config.yaml
model: "self-supervised image encoder"
dataset: "larger renderings of crowded toy scenes"
train_examples: 45211
image_size: 32
crop_scale_min: 0.4
horizontal_flip: true
translate: 0.06
color_jitter: 0.4
method: "barlow_twins"
arch: "swin"
norm: "layernorm"
norm_position: "pre"
activation: "swiglu"
mlp_ratio: 2.67
head_dim: 64
fused_qkv: true
bias: "all"
qk_norm: false
parallel_block: false
inner_norm: false
moe: "expert_choice"
drop_path: 0.15
num_experts: 8
moe_every: 2
expert_mlp_ratio: 0.25
experts_per_token: 2
shared_expert: false
patch_size: [2, 2]
depths: [3, 6, 3]
widths: [64, 128, 256]
projector_hidden: 1024
projector_out: 1024
projector_hidden_layers: 2
residual_init: "none"
optimizer: "adamw"
lr: 0.0013
beta1: 0.9
beta2: 0.99
eps: 1e-08
gradient_centralization: true
l1_shrink: 0.01
steps: 8400
batch_size: 256
epochs: 47.6
lr_schedule: "cosine"
final_lr_fraction: 0
warmup_steps: 420
weight_decay: 0.0
Rows from block 7 of a small self-supervised image encoder, named by matrix and row number. Rows with one number within an expert belong to one neuron, the router's apart. Each number is 128 + 32 x the weight over its row's rms, rounded and kept within 0 to 255. All counts start at 0. Numbers have three digits each.
Before each expert's rows are labels from the 100 images, of 14848, where the router gives the expert most weight on average: "top examples" is what is common among them. Only what is clearly more common there than usual is listed. The data: larger renderings of crowded toy scenes. In brackets: how many of the 100, against the usual share in percent.
# router: router (model.blocks.7.mlp.router.weight, 8x128), inputs 0-63
# gate: expert gate (model.blocks.7.mlp.gate, 8x32x128), inputs 0-63
# up: expert up (model.blocks.7.mlp.up, 8x32x128), inputs 0-63
# down: expert down (model.blocks.7.mlp.down, 8x128x32, transposed), outputs 0-63

# expert 4
top examples: count: two (65 vs 19.9)
router.4:140092138085111130131111165076134137067154055085130122090194099121181152127142120122127108152145103102116154105147141114162162149157162152108112134117175129178170077162074074122127095138128132
gate.0:107146172105128146153083160119136129241137083088121127162106100109104142132126125126176114175138113060072196148066138120150125123152093129130148128127156119143188081098096167104127142054095153
up.0:141108098173143128120137118130086140150127150147144081128122144145158149132126163156127146075130131122124051082105148130113115127128054120129086083133132149126061127162165111123130123165123128
down.0:090153168125207126119151091129122189082133151186127174102087075138148128091135129116188135135110032131206174106097102128132139121165128142128135149110171101121191114131163129151135107120154141
gate.1:142017106143148078128186137125128142085153132140130128146103134155106160151141134111135156144125143167118170135145141149053068088129118079139138094129115087137017042131134108180040139156134136
up.1:099152159105123156147117119139185139158120125161191187145084107138082127078132128117136095179123088119105131144123108062132165131132137156112128073121130134148156152141129197107121141115143140
down.1:134127115072100089143087091120181140139149083157129128119135126162152080111137128091117214101137100124136113122089109061185118128095143120127122116076194134095123136166125130164130112134082123
gate.2:165151083132105217183127109140110120096110143129115145162115112150127128127144164158130112036108091186066134118115114143119141093133065139097135128131068117028120057094134144120093087163112106
up.2:165170040131126134165153129142126147128074096169093134153123186102040129052115136185045164034116076132145117088129128086123138208108145122135127128181123159129150144097131120114132137108085128
down.2:176127149133121130082205159082121152128121176157174177150128132131083117157170106122158162141095113117116105134109108141121118049126116096112126023112154141057106110184098100137124140161101120
gate.3:106129121117129138119132129156143101047210164162127103107101128101130129153128113121097132152131196127089150176147155123107121155114135118062131136130114099166116128027104214128075120085195133
up.3:175128065132117124174131164141128131165131066188103127148119129146121127086121143141117171093118121094140101162093134141069077193144123130153096162146106169155150164078145137155114130074096117
down.3:142111126162113125106211142132103158128142118179127111125104134129156160071115067110113159125090156127147089129169153114101146157098166115169103127193142100125085147097094171174135124129127082
gate.4:138213094157142128169125135154057112066048147131127138117173116144171126147124203126136144127101097121092215089098114109160127119205123175090151119136150050117130130145154087130152091130115123
up.4:143183111144135101143114069143100129184137190135122064122145151126222126124090133128128145158076117118143111115090092126127063055131154128125117130127140127114177123171178119196144078138100135
down.4:099123128111167115066122157135189208110214138119179127204157147094102119141163107069128122182081146114173069165121119111126103120118132116099058065099142131157094103146164097100147084153099128
gate.5:124096079178128118127122130128146131070051081157168144142147131133161225152061183127135125131087082114160129128148113118133089130130096139139059101126154240160143127134160114107123118169126154
up.5:129163117126128118129113141123148112129080093137184142251141173080025167090071172128183120143158069127150127126100120134128064142139122129211102068144099160125132116141135127104133097160116128
down.5:115137124184129124119157133127117131165130137125083146157136126155149135140157141111136163108117074163142121051127131219175127119135141082138137130105119108173143087083140127058119124150132217
gate.6:135132110127121149162127115057118177090162081116129180138129111132132148046166124151126108130094048165124060109129136124129133079121167147105084148095135117105140058160089155095095121203131123
up.6:136108125124137131130099191139119119181117119115096128138154143139130112088176133127180149101119084136127112045066121181129128137115098165099093128112134120119104141186134111152179150126095099
down.6:129133061125128118150128150098124114129142055131087131184129104128040128158069166120124097032193114069107128111128134124132109138137154102128131150134120129110159206106065123129128149118142129
gate.7:164162079167153119180156094124155144051121169219117128127065198132104084073132121144140142128129129187147125116138084164106162171126135048151100086050117130129080159139128127123145134146139156
up.7:146105115157121094046175106123093049114096168124091127048127080163123117156150176129065112084125144127073140144127133095121099144128055133083135124134127141130055138120134118158131155107115097
down.7:160039117131127098001181137121130101075219123109131138134098196155141092171137083129117160155100170146128088161103134134123107183157090115125126122121158104126165095167096130106146129172124128

# expert 5
top examples: count: six (56 vs 19.3); its colour: yellow (30 vs 8.5)
router.5:101137116151158136151151094153134110095135156217096136089119206160134068138121151157006143122121107133088128131177136119158088168099157145089066133127138107121144134122142139135121156145138126
gate.0:128117137123157066130122139083126113132112174127157113154128043127175122177170104135056145118103156086131130148116118133138166123163141128154126127130108128128090185119103121154147147097134134
up.0:128115145030128127129123146017101124186107128075157120128119104138126119111197184129118072128133098127128130134106123136195129157175166140132131154108111157167186153135146175086115192100174171
down.0:128148114171151131109112155126130129113113215121007164133123122107136158132116116132135110108174194139125130139091125113134128122134128082090131130049105106115114121112108106132128115161123129
gate.1:118169133127124162142128059040107143147186170127130135068114136138139128144134136156104102136131138129114106129126112207157129150096179125134153124101118051108214153130131174107107160163128151
up.1:142123113158122192141132111067109122186129137171130124084129158164126109127123139162127061109132147184073039128114146190171138126083135086115131127025121128134211129122137163084102175194121138
down.1:128138124128135124126128141143170140077079150128132135132142097174129129132078154176134191145110061098142147137138154143152099067158107128097113126232148196127141099142132094140157124130096122
gate.2:134141118134112213129144124081073209146125119119153183137146134141136128105128082157147087087135121140137059128121131155124126133135130127175071149128094141129133138127110102137053129145111130
up.2:115134123125145127106112150114116158155114122127162128137150140146073130085138153122191087169129089132114058122123181128192165129176138145135140120069085142154168145114171083099114131135129190
down.2:120134117132116155114124128121124128128165147255132154138124142087092128102174102116142100082117155085148104145152032153126176165127144127131121143117159106054114153128125236127119120137134145
gate.3:128193204102130123132189126080130127080194135127069129125124130085127119129130092108073145113124114131163131109066133055166122143127143115096123129075155127123126110097132156080124186135163165
up.3:124097104119134091114066147129127054120106142130126220056135142129118129165133156139131037150082118141120179128144125237120126126130126141073121162122144110085129124131132163121151128128164125
down.3:134092165126144128230181123126089190114053059189127104143165106099150102138152086122127131151135125112165128124140128119108127127108081126136159124138127195137159129131154053125128142113151116
gate.4:125206152124109241118112131126175099148124110123136100146103152129134141074104171221112092160139140081102117140180130201164141148106160138132126112142115130120180162128170126148119112113110147
up.4:118142185116131164128185125125175148129125137127127057163126129142142122152047128072093128163150159112134082127124130107134122123109146112156123099126161147111168121132146147101094188123126216
down.4:153041134118107173159128105145086124123101109139118179127105118155123028129174132127150152130150094136100131102207125149129120102094152129128205129153135153118075171062142127136080151128128126
gate.5:195135077160110180174110117100072142121058129176114107162136136199138143114106136120194137067063124128132071118103175130045127086125094128129124131152137124135059155128152113147139086149121104
up.5:098096118169162137157067162191107095114142142144126109088151129141114115126130237133191100153113212130082156089122128187128116112196119127089125167110135080108139130127168173077129120121158146
down.5:088137060135139205109095104152110119133177137101117202128085126090124169127132137168137124122152112131143114115127148186115143134124127055121124142058131128087132150125122137107112110102142168
gate.6:085131162070128113121131142133192159148138078129171086127137148162127112132140129128073160138138152130026100121127152092148091104086129127154058121129127120151115172132153130128116175152093171
up.6:140114127151091128178168125114134189124139155109115130139126111131117104128099170074151132122128130080132133104048169084136137106130101122128156056112140133107140068127149114132115120089114124
down.6:143134117143123156118175129125135110165074128117164128095171134089191236128117129172131133112115136102141057129151159139061080146066083164114119130116116128124130121094128136148152166126121078
gate.7:102160048173136129121144099154170100129133174193083143095119133116160130144056134134128130101164156121104138112136130128124127133112144108065115044115191128118095066103075130139170044055126103
up.7:097162096194084128115125123149140141076066132131100106112128173119126137168048142139129128113134112104116122075090144056128043118133144089153069115136130147105071128138087128255165088129059112
down.7:099116128088158134118136165132173084138159130135149136128099100125151123147132130139124086135131169132070114128133139150114155189128109103173126145126136129101123190119143240120161137178194209

# expert 7
top examples: count: two (40 vs 19.9)
router.7:148147172138174077109111148120109084237109167126132112192122119117081089124144117134171115101095118095136109105099065145130165133121075106170142124102167071055035186161103145107133148104151135
gate.0:202124126124128122137109165130125158172133123137157125128197140157133118112115105128128139095118117116127120107098124128129131196107134102142123107127192123111099128185101092128194121148132078
up.0:196235131086106165148068110081129126145090120126103100118186128149132124121130117153131142137117107128122128125116142122147129135092185112075099183127176150114095173184069092121179116159130117
down.0:130144164111175109162119210128082165145108127127133119087112122111128147127090135163108133144115113106135129035114092120175086104136087178162112131100196137115118128169111088127128029119111128
gate.1:226144128123130166101085122140074162127150129151206111142142145110121156085128103160133213127115105214135123127129106132124113135079111125144126042128128159109094148136138130111087011178104120
up.1:044096137119128040135125153122142057144110117096122175143129125134131158130125213113204044147184136112124137123157180125130127194164128123099125127127096090142165172134131175138143149147158133
down.1:120133128081022181122111127167146136082133089133105096200128132127157128113129134073075127166156084123157141134122129070117134128130150127120128099114139148123127123128128153190087125126128102
gate.2:123134132132128133119116100133128105050129166161102059127066082180183113182128128192147122118123181147125135122129149126131131123137087132111096092114066115120111146116206151242141093137169134
up.2:141123024132075140129126128134174121176104068128215143111180127117099233104129165128128089084138139116128140132154128125069054128126099179122146190174109140109141102132123072125138117165090067
down.2:118161166135160134131083124185124092172170126126125126125148119092126196083128119095168129117111157103162126022129115127137118036055100133140183109208133129133154129151138127206116108153148131
gate.3:112102078196106135161123087129083144137140144101147071040125130188120114146143169139121139106114144204077133123089073140134060102124126137158135176068064150119128125139138105083120127124103219
up.3:154119143091127129121135126092140046115075081118108129170131118133131126255111131126116113128158128132116129128128145131138169131131128122077120049179156124183150093135102126142143135141142124
down.3:120079156173134127169121071171111169128141101158119134133103068183128117118120131090129127094090114185064246123101108188147099087134157128082135118182139124129139124128125138151094126137137128
gate.4:167090120136120032120104123094135153122125101103089132129242134154165126152128103124120135144084166161136128158104128117118073112206137128125108158201055190168160122149127129109129118151128148
up.4:145105129140128157132132112109145130165086127102135101200139162184125125120127164115141155123118041118123103097099137140128121130109075108255134080115149182133125140136082136156103155086082121
down.4:151135056168124072178066094099161118131148134152100150131128065116129118138121175160125107115144040092097160142110122130130138109153140110166106136166128120121176137091124124144205120120127173
gate.5:145126061112128131124121123207189165157158085131143136066129171121091153115116115165118185118125125170128113128187120142123085159110183103113164150147161255083098128119074193117191168101074141
up.5:072128140119099105169127123117182076139118071084180120116090128127117167165124161052117114119255140083128114157196131103117117163175128131130175159186169142142173121112129156124132218133153187
down.5:161092064122069139077136132121167157069141154074112111143128178130123116127118132133098108129210119152126068149136112109165127168144168128168133138123198137132134095124121136118125168175079128
gate.6:131167081135118094122128129135129117130121127065146126144094156134106154076144161124147128008105102129105137146179093126127114086092115095219131108129040132124126180130102132141128146136042103
up.6:127053172042072131128159128127197166121135099117127116125130117126121119133164145124086110176200205182121088134209146074173128129146136141115180119133124171155149084137154116098124174119131118
down.6:099127087143192122135172177125114074132125127143128128174123127120071119142061139087128128144174129147070148132109095121078066092186114131083089183085136089088115134092087119126143124123130132
gate.7:114152121141128068113128124239170108128095136162131141187069241140128118080126127109143132094222143129127176143134090119121204167065131113142145075127091124118097185099135116147118159113168122
up.7:125062122100128150121073147091129145124143090128122130087134061122124127133123103131116121163117255157182090158136144128149126148155128187131116203123129129140144103112057177124106112128128138
down.7:142181119158151128103127186120144106170119146085122138197129076142126044098116130114129135086104136130102108158100117136181127109130087133114042110006119123076174104147130095187113150133130091

# expert 6
top examples: light from behind the camera (58 vs 24.8); count: two (41 vs 19.9)
router.6:090122093159103111043140095115131121098104186084077088107140032139189129178137086126152137136148154115125115172154100121098160076161120097100168083100124109139108082129113145133129127146113146
gate.0:138130148067137139126107133131125134128104068116241071126230153073099128128123143135130108122105140181155141124130051125153114112155089167128101123122164161104127150170162078104115119129089137
up.0:090194109136128128130102112143137141091123167120050126137106036127229137195138142160128111131116103148152099111151117141141157110184108121110137097069122129129136129119173107142129076136121139
down.0:110125133133167158196119115110159131128127103140080147141070044134193129092056128126137125121149126090081130058129133122127186065224118184160130145136139134103121160125125124154109095094155122
gate.1:104177117133122203230121133141149069158139146128119132146090106140138111125126123113130134088205163105092143145167155105155188145128083115124180093106125118153141155084134169143092137067149136
up.1:132102136121134130026099118113151221133105122112133112120140198128095149118169118133129128180053075164182125148111088138146082130147203155128080158125141162119088118144133120125153099176127150
down.1:130091144114135136218177132060107122101123128115106179145093091120120124075066152132135123133130091106106134121187145155133145103158129129128131175125064148128128178109090163139071223081177129
gate.2:110151100126106185138127098195100124109136144170126152134064127081136141129134128186113129127116109111150165118127127131125140105133126153135182155136098128126139141091198196143149047092128127
up.2:142109131136148100121134131114142163111131131110119086124130122144124106128126111178123112031146123206150118115179119128139190137104102108232124124129093199169113173124248178128101117122153132
down.2:185078083184132185129150127026168115215152164105103151149111161131126122156117126129119113122133177207128123121129100128067098136121177121141104131117051135155152127119119096111146116146118136
gate.3:125104118170137099119150126107101124096126152074120170112145065149133154171156192120128087127098113172109117116122073186123131051129104113148110110117094053116096119188124122174144132142179076
up.3:144084099130135127129167125173083137029103161188117145101060137145128094131129102144098154123130164160124124124163116127105133146104115099078134099130137126131122141111159115125175120086115114
down.3:155083134129043130128182131130124095139110125075163128165110142095123148128137127180101124132194138116131145151190125123075135207136124129163123164216126122116132161060128172121152131160154105
gate.4:116194117128173040109127117127149092144129132125124099118121153129148166132096075126200120179143122095119146158169131127112246137114127113149128095128142134140111116125139120159205088177146111
up.4:116073140103129128134123170201092147041220072181130176116142166126106111125128160126063162106121128153174132134118115123150078142117128163069165169149126115124135134146176172107086166106140094
down.4:199180061136171115134140152081125053161038134060207127159137125131102192096060146137132116095125159134123114110136142128075126194140096123138108140138117082122163135130122092089202112128149122
gate.5:125152135127128172108057137181127135104120133077140136132103090174084166134127143139195059126145143128109135112124128132128146084202054119082216113117127158139126133111097120123108094126159123
up.5:129125125195145093056124127160120111101130128129123128127139130194158139186138129104190148130130121212132163116121089157084126125112134128122101152131081118186050111136078116154168094127150083
down.5:182080123126111125190129078100114070182162176126127127113165162175123128141218129112070097134074142146128130126087122133123145175124128122097125147153121141111137181126198080125150141133140180
gate.6:127142107032128125129112124220087119149162110168124125111102127126153137122094122140113139131142169118120173154188105115204140180118143202124150102138127069049130131158119156126057128120132121
up.6:143121095198097155171141128117112022133079162149103130149073116156104120131125157188103107109131128128100199104116151165062126127126117077074128137116116075144157165100079145162149144070124120
down.6:122127153170133140090109136150114079133128125129172121115199137117154147096124103125140200118121175117128123128140032083088123159121131149112119110172210116105123147130120130169156150099164177
gate.7:127087122128179109141091141163174090122085113129137111212171126129129176128103111119128170222130098128142203183173121112104138126135121197123153154156081168139170093094128116129155106140130110
up.7:134172123150137081136139121127173125122060176128134079180157104123126134140181151114190095128134112132143128117122129127015099095166134143107129133128090126120126127103115105177133095207088140
down.7:000117117123120131121115112153140142136134178152057125122059124132127106128176185115127122154130124140119124051128087135222130069185207110127130162123179133126114139077125154140086126117173190

# expert 1
top examples: count: six (76 vs 19.3); light from behind the scene (59 vs 25.1); blue object (58 vs 28.7)
router.1:112171106145069140137146099185125111076171143135169074093085108122108191120107130099140155111223161138147152141162192114049163134107120094124165116152057134138114163080137128194087081104137086
gate.0:099135128084068134125126133135156145014127093106179129098128118082079163092159130039117134122200139128191114133148111044127123107189137143135177128155126131148128127131133128113104097152201126
up.0:184134108127136128223098122159133113132057153122144130183117127089099132076090171126127128034199116123162142026097139128126144056124062130156133126128118145119097140117184100155128069174091056
down.0:111131148129128158074129094056148141087120202127085167121123121130219117127128128127125135127127169167133123120128077145165077140127121123116180103133134131125177128133077074075126145136175110
gate.1:162128123121131131139128132122129067177089113141128137128098133094073138105158157187097125138138127111145149136135143182162126174136121193137178156172104128114126143126166100176137133127107128
up.1:131141137131099186179152107141130128093130111104166126136103148108130200120102144086160077084127158155202142073083105124113142094091111057078138128127143125092134128117125126091122135128149111
down.1:131043141130094128133132058120124169185103127150104118151120148114120072108177172066106128143123082128125140108128077171133175128103108240180127109128128165127140157146126143141140148129076149
gate.2:138127150084107132132105142072115127146101125130177090100123073130120181124073156185102129129146129106093130062157153096133120126131024169129147139155084168129132128072140140129157140174125106
up.2:073149121128136126127151095080138120186161131161111130114100119113098163132023095129104115135178161057093122113166149113145143141091142076129127128158143117103046138105120192232112134126131121
down.2:108138081103104128159127157167126093099111134174116054118123129087125131161124165096083110137101150161174176122155136051060132192062079181113132131100128118128118174124234113165186129143148118
gate.3:129163178145129110138085150150102128124186126130155093130140100134124152112117094081136120118131125098129115105136120166127166089081108111099126133104139134088073137165147110140166121130148116
up.3:123127123126082133130124128142139115098138121092146123130170124139125193129034142115159130188089129136147204195120090119127137100138123118094144191130114105127179098097091131084127110130150129
down.3:138135127104158120130128145131132203095159102109104096123133116167111105104101127168088128166171076099202097077176101071145125129133166131121130112105151142115078152120060094122176158161022123
gate.4:135101132142133130000149112127131207078129129127114142143130144152123079138162040119138137135131136151126144140168126115050178150063150100149120127072162154189110124127139128121146147238128126
up.4:128134169131114139153127135123087030166107128080187081107142106098117148132136134132133130127127155110110129000125135155125127055125113127135146132128118123084159129127133077125188123136143103
down.4:113129148090140085138115196084125135126128072137089108119136136127125149147113104118095085145139127164072108123131130171127148129128119216124146129070080170152113090161105170154128123185074126
gate.5:127160142144099129144059182173120148104141107073152136194203117134158233117108120098189128134063140145187127121103121149071129079082106107117128140112127128151128114127127091067116111144144091
up.5:128129128087138120113201082103115125166191143183076118071081131102112080131138126133069102067156126053105080123150176119131117142111173131147131114131164114084122128095136159220097155097108130
down.5:128104109158109122125107129123120121125053144129167146133138102124136185093122125121172126149117157133128143178096129098104122074117073124128123121134086154162148123228178128139121084120131069
gate.6:131126127124134110147129107129114075134068114119000208216128183130150127139097120152139113133101093129146165116106091173188100136125129126175122144128128093130131122138117154129125127005158136
up.6:104139144118099155152110125143131120129131129037177125179128114117128115102121144122161059114202119092094165120128103140136133045137069143069133122107126103094133069144060139081102127136151170
down.6:155161138126163039148141160071146095134104128129132126159140148135109088222171127129150082185101081122059079130081124146087114133161094161176125118099108110170102130147095128151149134152164152
gate.7:086127127157208066105129162127131112125106128177095113117123204130060108101087173125150113128182130123033149128129155151149153135114115139053128121124127095129145075128132155139135125168149132
up.7:138076025117096165153044148159107100117087092115177138200156087130140218127128176145126125162115093143125115153153124134059193109133097150149185130153081151178139130130122125123160079129120106
down.7:182120137065139127084132129116147136133032142097128108129143127122150128110121134153096113102117128126132085101134141088125107174104096123157126090139116166090154146203203104155102174120076140

# expert 0
top examples: count: two (76 vs 19.9)
router.0:139061177125146083114117158056111173181115124075108144162176094128161130130151126126156117139067075101162054098053087152143127098190135095175103172093149131161160108166155105074189168136112156
gate.0:111109113133140136131129128113087168185170129126127126156104206133107126031132059160138139149127100142150128130124128147127155126128177109147129139122103129099070182060107228129099127132124127
up.0:047097191109125105146114060090127112125145134034066141135023131133135114113153110155128128112160030099106131128128129141161178156170245136155135131108109122133149138128034193132129137119115141
down.0:092172128105117122097132131161165140095156116218189164109130149102122111125123108111124136173068164162193067131126135167115143124111120150139178070109107156129118131126150149153133134163120142
gate.1:114202170128124119070182122130128155081129146123128087089116162128149141127119126077123138122130181132145127127132119098146116126139248144108135138134161128135130113113151121167066093128203190
up.1:092117152124117204057085115202129206116184099170133109062155137126121128113122126150129122159221168170177108134193174179125104152123156173127138175123121151159224120120161127126089139127179171
down.1:142132100154109105113080105130146130104136129136153122098152106090129063125148019128126140123177115124138146127035083127132182087117143031126114124110151127067082123121119111127158083099189133
gate.2:131166121094129157130051180159116160127123074155092113118137122131015125086056220132128096160140089112128179121173138043128129147170145148132132149153100155108234162111125132132123157132099119
up.2:121170128156117209108147108149166169100145106194150140138113210113091130025118154103129144083186123159123130129168148129117117206120156131130130106157124125171129142087125103097066128125130122
down.2:118150100181128131159128116070146132164106171137075133143139113130123128094132123074126120110203052099122115092022088116127131117202202106110127121112135136127131052111123128134085069127097141
gate.3:141127138142134162129125092165132130138127108130182136132140149145172123098114217157099132202109128153133106141146226137113117129128092221040105126146128135155086120142255059138093138137106109
up.3:155051143129142054121143122127096093157114112133206155146181128179114169140134108202170124138104158136103133128117083161102130119091017078196142110068117110132108131155126148100132146150178119
down.3:153116143129111087115137155117123066141128107103140118132130129166076131128149096172075072127163114156108222152132137062048125141124109127091003142153091161143130129102116159125132161176151183
gate.4:127087127120128110103105145029111114154098112057126146128209108140131128156131124163128152128103145138116126127113114130199115131122113150138128118128130081126115103175111149102162133163159139
up.4:135070143105128101084078158100083119118087123080135132137246122126118121157137115142127128124121134130124124127093082128130128128119113152130111102128131114141127090252113132110131121129113153
down.4:144142126133128129160091127140199094113068128160115166139128127132102151148118133127113095110148139114126128100125133123130087096124204101136199127161134126130139129023159143135095105131084146
gate.5:170121132067124172169109168119104091142153061123091111136128137127119143162082125129134117086160129109149150123126118122159135157105161183128140147129130149253122153111111208128081188067112093
up.5:138114138047132120135080142126124117123154072112059100149046137111129140149095116131127127127157130107079137126136126109160120160124138130116120155138249159137134134070084169109077136125121103
down.5:138111129126129137125116137104188128129138151055205142131098127093128128121115121204117121129127141060122105151149107128197130205129145099129116114061127127123128132136052111105192150145119118
gate.6:160158112150152158136125131064120149145137142086138128107176170125138117104179130132130129118102085130139123093107125130129122062141144138160128140113141134090131154105044117119127089129090128
up.6:128155136012139152149132134130157139129081102138171189133098105125164128126116125156147120120143172045135138125133128111138132126132081130134154146141126141143189125146131093103102109139105121
down.6:075129125132112193129082095172126135130154130113113134122094124156092128125128193124129138047117132169129182120092096106129082167089127184106124128143129126161150126128119153133038111110148132
gate.7:146158085128113139129096096150127133129073052193109053213211075120117145151144188080064110152117114124140136154180118092131144124141109150123126117166114132114136146144142125128126114184126026
up.7:128137137128128054120127078127134126112104182127026123126119077123155109172128130123128125169128099132065131116132136121128252129125135129090085122120149112141044116124128133150181127149158141
down.7:071119130135139136126164131122076129186182047113134125047108150101107083122146071147067173129045138128146123165158124113129137183121090111088172160140118087120106141113130162099127123144185156

# expert 2
top examples: count: six (59 vs 19.3)
router.2:187175102139104159129119126117128160126132080095184148139109151101052205082142127116167115093152137154146127099138169150049123104113118103169163145121068198127111168084125140130089068172123126
gate.0:131129128126173103117127118212158081122109126233144108110121157130107088106126142185112114154217114158126167136162110148131148210129134159122120201134098144128140135132151124155144118139222114
up.0:133136179098156117088121180183143068132132085152143123086090108108093125085128163127164058187201178147093180101137091127135112145153130134132138140123129135113133168128142102125149110133151076
down.0:130170133130123175132128079100128148143157126169128157063083077112127107058126131149095192103196101127174128123130133131175129198098164130128126144128198134127127155103146059139124151132087124
gate.1:171166130133083170152175103095118060128116129158094123147120132140154149131126087161123161166111129146116107138148127156074107200049200120094130127122128073179112128118103124129090130132122123
up.1:133121114102112123097126210128136105136081128094118135127119121111074125173171161122128124129087085071133238076102147130174058124189108148192122172128130167122143122129138148108139124058128184
down.1:125126133110132052197145113132181136146169161152161116064044146107101130059120125112110191136119150130182118147112179117115119150079149120109126086201128129129130136089156152084124150087133122
gate.2:178127114198142128114154083117126156101129211128098128123145110110087113051223132126127107074068096146167081117075151134094155068115094122136128134083105131079067127106122165152124085133130143
up.2:069129129138170080108126125183132126165113130130129202134127135125168173194058153135143110120162153088129137123127117173128112129149152128124132034086135119168149141134165034122128115124126061
down.2:233066129107092126060060142080120161124127052098129123143139102142128049135128130076162121153132148133118096131129130172128179113146141112131068113122128126123094173121114144135123151169104125
gate.3:128127135109135125128105195080110133179132035100159148064121132110081170138125131133121161056138141150127118144127132139141114136135114059147163165150081129092114120128115148129124174138110096
up.3:127140126128156142203074222136140144150166094188135182135128133129056128095098128126089132121129033122139127127128139163130145156126120152120137160157125130126104180129136136127111163099123079
down.3:119128119126129120067183128129128126105125127122127062082080152124150108124058116178054132145134123159128138123150083140137127143098118113129138127127132128023140049082079096128155106145128130
gate.4:167100082129146147074130130128105063128104124152164175096121174107100128100127173207126119129122128121123132145185149183118084142125141212122142194129102127094167156114128129126132130126132113
up.4:137096119131136124078073119099122098138126119130162142032126128179126124140148174166189035140132189128030166113133159175132114092141118148119128131125144094122176140121126137124136126139220182
down.4:106136127148099054149126094115084106126114160160125178134057120100080128067121108123107056131156121112131173233126126109131163134161105124131182122143159132146128103172128137144076115128135129
gate.5:096143122127083139162129117127127113107177040133153119129123161123126167144063061128128132143133127122115183218152069110164120147105155099137130186253109131150119149126077189082097156108127086
up.5:114248130129110144153132127053107099112172052099134129129084149073110173107113090133108122139131128136107141189183143150134122151098178038171157182147071211175097154128115147100096132139133126
down.5:118169128168188131091148126101198151155113140112128128135165199101129128128082136224140117128130120212138063138150130132138123138133137133139095114123138057133141143109130069194131101188121125
gate.6:060131134077149071108126152106169117129128145124121131140134061128071130162197135133153099124148187126059110132155163121146128117162093128109123111090130039152110107094136129116136155172101144
up.6:128118122147175056141122077196128124124100185146126123113061109145126103164119157125124094128170129126153127108138045128123188129129118153127110146116132152129095171133160080178130132103135113
down.6:142128093136161140139048104166099073129128125179125105118121127129106147131121128159142128170128030168172120127136096168126126113128140128165156155127070127115132172128134053137157100174148079
gate.7:135133145166111146114145093148024110157154173165130145139114139129123127127137035138151146140130120138129115133151108140053154184109162070107166108127082055065041139113065130207128125138131094
up.7:145128127193109125191173085127135138134144193103132086131129058151162146143119122155134135069157099130117141110129104124106167123125124102130120090109117137169092123136079095161117095161070070
down.7:149089124105134123128121132092074132161210107108138128138219122127130102150166082130129122166085134167143112122133109129124171091115131132138094081117167038113064152120134163132125203154126134